A small multi-label audio tagger, trained from scratch.
Model: 4.17M parameters, activation relu, depths [2, 2, 6, 2], widths [64, 96, 144, 208].
Training: cautious_adamw at rate 0.0022, 7600 steps, batches of 512.
Rows from block 2 of a small multi-label audio tagger, named by matrix and row number. Rows with one number belong to one channel. Each number is 50 + 10 x the weight over its row's rms, rounded and kept within 0 to 99. All counts start at 0.
After each channel's rows are labels from the 100 clips, of 14848, where the channel reaches its highest value: "lies over" is the class under the peak. Only what is clearly more common there than usual is listed. The data: short made-up English sentences, spoken by a formant synthesiser in many voices. In brackets: how many of the 100, against the usual share in percent.
# convs0: first 3x3 conv, stride 2 (model.blocks.2.convs.0.weight, 96x64x3x3, each kernel summed), inputs 0-63
# convs1: second 3x3 conv (model.blocks.2.convs.1.weight, 96x96x3x3, transposed, each kernel summed), outputs 0-95

convs0.45:55 47 58 46 73 44 58 58 51 34 55 70 52 60 47 47 41 43 41 53 43 49 57 41 20 38 33 45 54 60 45 57 37 43 42 55 55 53 37 38 49 54 39 49 41 32 69 57 35 44 31 40 48 44 45 55 53 39 52 46 45 54 39 39
convs1.45:61 39 63 60 45 38 35 53 43 59 55 42 44 43 50 59 55 48 59 59 65 38 45 45 45 61 60 56 49 64 52 57 54 59 49 68 43 45 41 34 50 53 45 40 50 42 38 38 56 33 60 67 46 54 41 61 55 52 49 51 52 34 57 37 37 49 62 47 40 24 38 50 47 41 61 55 38 43 60 49 45 79 53 40 50 59 34 42 71 58 71 43 42 42 59 57
lies over: /ɝ/ (30 vs 2.8)

convs0.47:55 51 44 47 59 31 25 36 35 65 58 62 51 57 56 44 50 37 35 40 55 40 58 38 46 41 60 49 60 57 35 57 49 59 38 50 70 45 55 40 45 54 49 71 66 54 44 60 42 51 60 44 41 49 34 58 40 54 52 37 50 52 44 36
convs1.47:35 45 32 84 59 48 60 22 47 38 59 51 45 39 40 50 56 44 55 45 55 53 55 39 59 47 50 57 66 50 52 55 54 41 48 43 44 56 41 32 50 60 42 62 51 45 53 39 51 22 55 45 70 59 76 40 54 49 63 60 46 39 59 56 58 62 56 46 55 42 45 39 40 53 48 50 41 63 51 49 55 35 61 60 43 46 35 47 53 58 51 45 60 51 41 47
lies over: /t/ (36 vs 3.7)

convs0.69:47 56 46 57 59 63 56 68 48 36 41 49 45 41 28 65 44 36 53 55 53 46 36 43 44 53 49 41 37 34 45 56 61 48 41 53 38 43 52 26 64 35 61 56 47 49 53 63 32 46 47 58 40 51 52 34 47 33 36 41 41 52 35 55
convs1.69:59 41 54 36 51 48 46 53 47 63 42 26 56 34 45 67 46 29 42 50 45 41 56 51 52 66 48 58 45 49 39 56 60 57 47 62 63 43 34 38 32 60 44 55 46 62 40 56 48 25 32 55 34 48 75 58 40 64 47 60 65 27 41 56 62 38 52 44 51 39 63 59 49 48 59 52 43 50 57 49 59 43 53 51 44 51 41 53 57 60 42 42 49 50 37 61
lies over: /aɪ/ (42 vs 2.7)

convs0.76:38 40 46 62 60 36 54 54 48 65 41 54 42 34 37 49 41 27 45 56 41 45 41 57 54 53 72 40 52 57 43 46 57 52 30 51 55 54 51 48 49 61 41 51 40 50 46 59 48 49 54 45 32 53 40 69 29 35 59 35 63 51 32 45
convs1.76:45 46 50 68 52 54 40 51 43 48 54 39 40 47 39 37 52 38 43 34 52 23 37 43 54 43 46 60 60 61 34 41 47 48 54 50 48 33 54 52 48 44 39 40 50 52 39 61 68 26 48 49 51 44 61 74 30 39 42 56 68 57 39 40 38 42 57 54 45 50 55 55 44 35 34 50 45 44 46 57 32 48 56 48 25 57 47 56 51 43 34 57 64 47 44 50
lies over: /aɪ/ (34 vs 2.7)

convs0.51:65 55 52 46 39 65 67 62 57 63 59 50 58 73 58 51 52 56 42 54 45 40 63 59 56 54 43 43 58 50 49 47 45 48 66 51 31 43 67 50 58 60 37 51 60 47 78 56 41 46 58 34 68 56 34 50 54 63 57 59 47 49 55 42
convs1.51:35 52 44 41 60 53 63 45 52 48 43 43 28 45 44 42 54 62 56 65 48 53 42 43 51 33 65 37 52 41 53 48 62 44 45 56 42 49 45 47 55 30 33 47 41 67 42 36 10 51 56 42 38 51 49 42 48 53 53 49 52 45 66 42 41 40 45 54 54 42 55 52 63 49 71 35 62 72 58 54 59 48 65 49 38 41 40 45 49 38 45 55 54 59 37 52
lies over: /t/ (31 vs 3.7)

convs0.90:62 48 42 27 55 52 55 52 55 50 44 36 54 64 55 56 50 48 52 57 51 41 57 44 52 33 59 40 46 56 55 53 29 48 43 50 54 47 53 34 46 45 65 37 63 50 49 60 61 45 52 50 40 47 37 08 53 67 51 42 36 48 54 59
convs1.90:49 52 43 56 37 42 55 63 57 42 57 28 63 58 37 50 60 49 38 47 64 69 60 38 48 58 40 51 51 53 34 42 57 54 51 47 57 66 44 30 58 52 46 63 63 31 40 45 56 50 49 56 34 62 52 51 54 39 31 61 43 53 63 67 46 40 45 59 60 56 55 56 38 43 46 62 51 55 69 52 75 33 54 49 54 42 39 46 71 59 49 51 47 57 30 52
lies over: /s/ (27 vs 2.6)

convs0.11:51 29 38 39 46 37 55 48 30 60 50 52 42 54 49 62 50 51 52 46 66 36 48 50 61 39 61 43 38 50 62 71 53 62 47 43 51 50 41 45 43 52 62 55 43 56 35 43 48 50 47 50 43 32 44 42 40 23 49 39 62 48 37 70
convs1.11:65 63 35 58 35 39 37 57 60 36 61 46 49 66 44 43 60 41 51 51 71 47 58 43 60 51 39 58 58 54 39 49 59 49 60 32 35 26 57 56 67 41 52 45 46 33 38 43 62 67 54 47 41 39 41 58 42 35 43 34 44 47 56 52 42 63 59 44 46 59 40 45 44 48 52 57 37 36 61 61 35 51 45 45 51 52 39 46 59 36 45 32 62 44 53 57
lies over: /t/ (36 vs 3.7)

convs0.23:51 46 42 42 47 95 50 55 53 26 47 50 34 50 65 55 48 29 51 46 48 53 34 45 37 53 37 45 47 59 59 49 51 51 49 56 45 51 57 48 51 24 58 48 47 50 58 36 40 44 43 54 42 48 51 53 65 53 52 52 57 51 59 49
convs1.23:58 49 54 35 26 43 54 50 61 46 39 56 45 47 55 50 41 53 48 74 38 63 62 50 39 37 67 42 32 34 39 51 34 50 56 43 45 50 42 45 70 49 40 55 47 58 34 27 32 55 52 40 52 42 56 38 73 44 53 41 31 53 44 56 50 38 49 49 55 51 37 53 60 38 48 46 46 60 45 40 59 54 48 30 57 34 37 41 46 47 48 42 49 55 58 53
lies over: silence (93 vs 50.6)

convs0.25:41 51 57 72 36 37 38 32 63 51 46 37 59 46 34 45 45 48 49 42 41 56 55 50 56 42 45 70 56 52 47 32 71 42 52 39 43 51 40 52 54 62 21 43 49 51 54 38 55 49 71 47 51 52 61 58 51 41 50 57 53 58 61 41
convs1.25:39 54 68 53 44 45 43 47 35 44 34 59 38 33 36 56 54 45 58 37 39 45 38 52 72 34 56 49 64 48 39 55 42 44 41 44 44 38 44 43 65 42 43 39 48 52 41 50 44 34 38 51 31 31 46 68 46 42 40 46 45 51 45 28 51 41 35 58 45 53 61 51 74 54 49 33 66 36 40 57 39 58 55 55 45 52 54 53 37 53 44 51 59 37 42 46
lies over: /aʊ/ (35 vs 1.5)

convs0.46:55 49 35 45 57 40 75 62 54 48 41 31 52 46 38 55 35 40 45 58 48 52 54 50 65 40 43 29 46 43 54 39 43 56 52 50 54 60 57 42 43 57 56 36 56 45 54 48 46 56 61 53 33 54 51 70 49 65 45 29 40 30 33 49
convs1.46:64 70 45 36 57 45 38 50 55 50 62 45 50 67 54 48 54 38 37 57 72 29 47 47 43 60 53 63 46 60 50 51 60 38 53 55 45 28 46 33 58 56 62 51 48 59 55 44 53 67 65 55 39 56 47 36 74 55 50 57 49 62 55 39 56 54 62 37 31 47 22 65 59 40 50 57 47 55 60 45 61 59 45 45 47 44 52 62 56 53 57 54 63 42 48 55
lies over: /i/ (46 vs 3.3)

convs0.41:47 54 44 41 53 52 64 38 57 50 56 54 49 67 61 42 43 46 62 53 51 41 58 58 58 53 38 59 42 52 44 49 37 50 60 55 49 60 49 58 40 50 48 45 43 61 55 01 50 61 34 36 63 44 54 43 61 55 43 50 51 40 50 61
convs1.41:46 38 57 53 60 56 48 55 56 52 43 77 42 64 42 47 46 60 36 55 62 59 58 46 52 53 59 58 53 45 41 53 52 54 33 57 41 51 52 35 44 52 48 48 55 39 58 34 42 58 53 49 47 56 32 60 63 24 52 38 48 58 45 29 54 16 63 39 61 51 51 40 25 64 60 53 57 53 47 42 53 38 59 37 38 44 41 47 51 49 63 47 53 55 44 37
lies over: /æ/ (33 vs 2.3); /ɝ/ (26 vs 2.8)

convs0.33:37 44 41 54 47 48 37 51 45 54 23 57 57 52 41 57 27 40 52 64 37 52 38 58 59 49 54 40 47 40 42 63 73 56 49 45 58 58 46 46 47 28 55 62 42 45 57 64 55 52 53 60 36 61 65 37 39 38 48 39 54 51 37 48
convs1.33:34 43 63 41 40 46 33 55 54 47 62 37 57 47 50 37 34 33 34 42 57 50 50 43 51 57 37 48 64 57 39 49 53 42 37 34 58 42 44 47 49 48 54 41 56 23 37 65 58 35 43 41 28 48 58 59 13 42 41 53 61 40 34 69 43 53 52 46 56 48 51 45 55 54 53 61 52 34 54 61 51 53 50 41 56 53 39 52 39 45 53 46 49 45 55 44
lies over: /ɑ/ (53 vs 1.8)

convs0.68:44 52 47 59 50 76 43 45 40 49 31 41 45 52 53 51 39 56 32 45 69 54 59 34 46 51 57 49 58 58 42 57 64 58 35 45 46 53 58 44 53 53 24 48 56 29 44 43 52 56 57 32 54 61 49 64 43 26 49 48 46 60 50 46
convs1.68:30 42 44 47 54 41 44 35 41 35 46 61 41 51 49 31 34 55 41 50 42 44 56 45 42 42 46 32 54 46 40 51 43 41 56 35 41 44 39 42 53 33 45 55 32 48 46 34 48 41 41 33 41 55 59 62 30 42 41 58 52 34 52 45 32 42 56 57 49 50 35 35 64 43 48 45 43 62 55 46 45 40 56 30 49 39 37 37 52 28 43 50 61 57 31 55
lies over: /p/ (27 vs 1.1); /k/ (25 vs 2)

convs0.42:45 39 55 57 63 06 50 55 46 55 47 51 65 54 45 53 36 47 35 43 16 43 55 46 43 38 57 47 54 55 37 40 44 43 37 45 64 51 46 42 48 63 45 46 44 52 46 44 54 53 38 57 56 57 54 44 45 48 54 45 52 40 39 47
convs1.42:28 65 43 53 35 46 39 54 29 59 44 52 47 59 50 43 62 63 42 18 46 66 44 52 40 40 43 49 56 63 48 35 52 32 58 36 27 52 52 34 45 52 30 35 42 35 45 42 52 47 43 48 48 58 51 42 52 51 56 42 46 43 68 51 41 49 45 54 43 48 40 37 58 51 37 58 52 65 45 52 40 41 51 41 38 44 40 45 45 31 57 35 58 54 52 49
lies over: /ɛ/ (34 vs 2.7)

convs0.18:34 38 52 52 60 56 49 64 43 36 43 39 34 57 46 46 39 46 55 51 27 66 40 32 52 46 52 30 58 55 43 40 59 55 27 38 67 44 46 42 50 40 50 41 38 61 55 60 58 49 59 43 42 57 42 35 49 56 54 30 52 45 45 46
convs1.18:50 44 46 57 54 44 45 52 55 49 49 56 42 57 52 43 71 44 54 66 47 53 48 39 44 43 55 37 62 38 57 38 53 52 66 56 42 61 50 50 44 29 26 48 42 58 28 51 54 68 49 40 44 60 34 54 28 54 51 42 56 50 49 41 38 65 63 51 49 42 33 37 62 51 63 45 60 47 52 65 67 57 62 37 49 52 43 38 48 39 52 25 49 67 37 62
lies over: /ɑ/ (37 vs 1.8); /æ/ (26 vs 2.3)

convs0.82:50 53 40 60 61 45 37 51 57 44 56 52 44 37 64 45 47 06 50 53 38 48 47 58 35 49 48 45 52 50 46 54 24 48 51 49 55 42 50 54 49 43 47 49 48 51 27 37 37 51 36 55 52 55 39 34 50 43 34 45 44 42 44 45
convs1.82:57 33 50 61 46 44 55 28 47 47 40 56 66 53 50 62 57 66 45 43 52 38 36 62 42 53 55 56 53 43 65 47 03 47 50 56 62 49 45 61 22 46 46 51 49 37 60 55 61 44 52 41 48 51 56 38 42 40 39 39 49 52 43 51 51 57 36 51 46 42 59 52 49 47 31 50 28 41 45 38 47 43 44 48 59 57 50 40 43 52 44 59 51 64 50 45
lies over: /eɪ/ (27 vs 2.1)

convs0.22:51 38 57 53 51 35 50 41 57 52 45 44 57 33 31 57 31 60 50 44 49 66 55 43 57 47 56 48 52 45 19 65 60 54 42 55 63 50 49 49 29 55 48 55 54 54 48 48 71 60 30 51 53 46 47 42 43 39 52 27 53 45 47 60
convs1.22:41 59 43 61 28 39 39 57 47 50 49 59 48 47 32 52 63 44 29 36 56 48 53 39 49 46 42 49 64 58 44 46 51 41 47 27 45 51 54 41 66 46 50 37 34 39 30 49 58 65 56 24 50 60 39 51 53 39 52 31 39 61 69 64 58 51 47 50 35 57 44 45 51 49 64 62 52 55 58 58 41 62 43 45 42 40 48 30 46 41 54 37 50 40 58 47
lies over: /ɑ/ (45 vs 1.8)

convs0.81:40 44 41 61 60 40 37 39 50 48 44 52 63 56 37 54 43 32 40 41 34 59 58 45 50 53 45 61 58 43 51 37 59 43 43 45 47 70 41 48 45 68 39 48 41 42 36 55 55 63 51 50 53 40 63 80 44 34 59 57 58 64 55 45
convs1.81:31 66 57 43 53 66 45 28 40 55 50 39 37 47 49 57 41 50 62 58 62 44 37 45 61 44 43 62 53 40 38 49 59 40 30 74 44 45 70 59 45 50 53 43 40 47 56 59 39 38 58 55 56 62 53 62 51 36 52 48 44 39 47 32 61 59 46 38 53 61 37 60 44 42 27 34 58 61 47 60 38 55 61 56 43 63 46 55 43 56 62 47 53 42 42 51
lies over: /s/ (42 vs 2.6); /t/ (27 vs 3.7)

convs0.89:42 61 43 58 68 50 74 49 46 64 38 45 49 60 39 58 44 19 55 33 43 41 52 58 55 50 46 41 47 46 53 43 31 52 50 44 56 59 55 57 54 54 40 46 40 62 32 56 50 54 49 46 32 57 59 70 43 47 33 53 58 54 56 44
convs1.89:53 44 55 47 67 48 38 43 51 39 51 39 53 36 56 38 68 54 50 49 54 35 38 55 72 44 63 30 49 40 58 70 37 40 51 49 48 37 39 59 59 50 64 50 50 52 45 45 49 63 67 48 55 52 51 57 49 36 51 41 64 61 75 31 59 40 48 43 35 59 52 54 49 51 47 47 60 23 54 67 42 65 53 49 58 62 55 51 57 47 56 58 43 39 38 38
lies over: /i/ (31 vs 3.3)

convs0.4:24 30 40 52 33 56 27 41 60 43 57 41 45 39 49 49 48 49 47 55 58 45 36 48 64 57 39 55 47 49 45 56 68 38 45 56 38 61 37 44 37 45 43 55 38 55 40 37 57 55 52 67 55 43 46 63 53 45 60 42 69 52 42 62
convs1.4:29 56 43 39 40 56 40 57 43 48 54 61 51 42 30 41 58 41 46 41 48 49 49 66 73 47 47 55 61 28 42 43 59 65 52 57 55 39 44 50 55 36 58 40 46 61 39 55 71 41 52 57 33 40 45 67 42 52 49 40 54 50 31 35 49 57 65 47 45 49 51 60 48 61 59 50 55 53 55 55 43 40 53 38 28 61 43 35 36 54 32 34 58 58 56 43
lies over: /ɑ/ (59 vs 1.8)

convs0.20:32 50 40 35 56 54 33 52 52 39 29 37 45 36 54 45 47 22 54 35 54 50 49 43 63 54 42 39 40 50 38 53 40 39 43 44 55 56 41 65 52 35 34 48 46 58 35 44 49 41 46 56 45 48 44 48 57 44 33 37 63 46 57 63
convs1.20:53 43 33 61 36 48 70 54 49 69 36 49 59 49 47 56 66 43 41 48 61 55 53 57 48 55 47 28 54 31 52 31 32 54 59 44 61 66 42 38 45 57 41 57 55 41 52 50 77 25 52 39 47 52 51 62 39 43 46 54 43 58 44 49 51 60 57 36 52 54 66 50 51 29 33 58 35 38 42 43 52 53 45 34 49 61 47 55 48 53 45 46 56 60 55 56
lies over: /æ/ (34 vs 2.3); /ɑ/ (31 vs 1.8)

convs0.65:53 45 47 51 32 67 49 47 49 42 54 43 21 44 41 55 52 57 36 62 60 42 37 51 50 57 59 53 47 39 47 55 61 55 55 59 36 53 63 49 47 39 66 59 58 51 49 76 44 36 52 66 46 65 57 33 61 63 45 46 43 59 64 50
convs1.65:40 69 38 39 63 41 53 51 49 58 53 43 47 63 57 57 59 40 57 65 47 56 56 29 58 48 49 32 33 38 51 31 52 45 36 69 44 47 35 35 62 38 22 60 41 66 52 40 45 45 59 45 44 66 51 44 67 51 36 47 45 53 45 55 41 44 53 42 51 47 41 45 51 35 37 48 48 64 47 51 48 46 54 52 48 33 44 45 52 39 48 32 33 49 36 44
lies over: silence (76 vs 50.6)

convs0.60:37 40 46 54 41 33 48 50 37 62 25 38 31 48 37 50 43 54 46 51 40 56 31 57 59 41 56 46 44 29 53 54 42 63 52 53 55 49 62 55 37 30 42 42 71 52 37 52 44 53 66 41 38 52 47 35 56 55 49 48 48 61 52 50
convs1.60:45 67 43 48 41 42 54 42 59 57 62 33 56 65 40 38 58 24 47 38 59 42 53 43 58 66 32 37 57 46 57 41 41 49 45 26 62 53 46 40 54 58 51 57 48 39 33 55 63 29 55 37 38 70 52 55 59 41 39 47 54 48 28 51 48 54 64 52 36 38 45 49 47 37 53 55 44 47 54 55 63 66 49 41 58 56 52 40 42 51 58 34 52 39 55 45
lies over: /ɑ/ (51 vs 1.8)

convs0.70:54 49 47 32 65 45 30 56 39 49 57 69 41 75 62 36 49 26 25 50 43 48 41 54 51 53 59 50 49 43 46 36 34 44 46 44 57 39 52 51 51 50 52 58 48 59 49 44 46 44 55 56 59 47 34 60 37 47 52 45 61 35 46 36
convs1.70:42 31 42 55 66 48 54 29 46 62 46 54 35 32 40 52 52 62 59 37 51 49 31 53 47 44 51 47 30 42 48 51 59 51 48 65 44 47 58 61 16 45 46 49 66 49 52 50 28 40 42 56 57 56 53 53 44 59 53 50 50 35 53 44 52 43 51 36 56 36 68 41 45 46 51 42 49 50 45 40 59 49 78 54 30 64 46 52 58 51 46 62 60 53 55 40
lies over: /t/ (33 vs 3.7)

convs0.83:42 55 49 53 63 48 51 40 43 51 57 45 48 50 49 57 45 50 59 59 52 43 49 52 48 42 43 46 50 41 43 52 45 52 51 57 49 39 42 46 53 59 59 46 42 49 28 49 50 53 51 46 65 53 53 00 59 43 32 44 23 46 51 55
convs1.83:43 58 43 40 37 55 52 42 43 52 54 57 63 66 59 49 37 45 39 49 49 48 51 32 26 58 45 59 38 39 38 48 40 52 43 42 54 46 54 40 53 46 31 41 49 30 50 35 42 36 39 50 30 69 43 16 46 47 27 50 41 37 44 56 47 55 45 33 56 58 52 43 44 49 60 40 30 49 54 47 53 51 56 38 67 37 43 41 50 46 43 48 51 51 54 47
lies over: /æ/ (37 vs 2.3)

convs0.80:49 69 41 73 70 36 46 61 50 46 33 45 40 42 54 47 56 25 51 62 47 47 39 51 61 51 44 53 56 51 47 37 36 48 42 36 50 50 45 48 50 42 34 42 52 61 31 46 46 49 43 49 41 58 49 37 39 59 39 56 64 28 47 56
convs1.80:55 50 43 72 56 30 49 39 58 40 60 46 49 61 55 67 74 35 32 49 47 38 61 50 53 47 44 62 55 53 54 44 41 43 46 31 57 55 48 55 33 50 47 65 59 48 46 56 66 53 59 47 50 47 56 25 29 44 42 58 54 53 42 56 64 60 41 51 37 37 53 46 46 52 38 58 46 36 46 39 55 39 33 57 61 52 61 46 35 70 41 60 50 43 40 54
lies over: /ɝ/ (57 vs 2.8)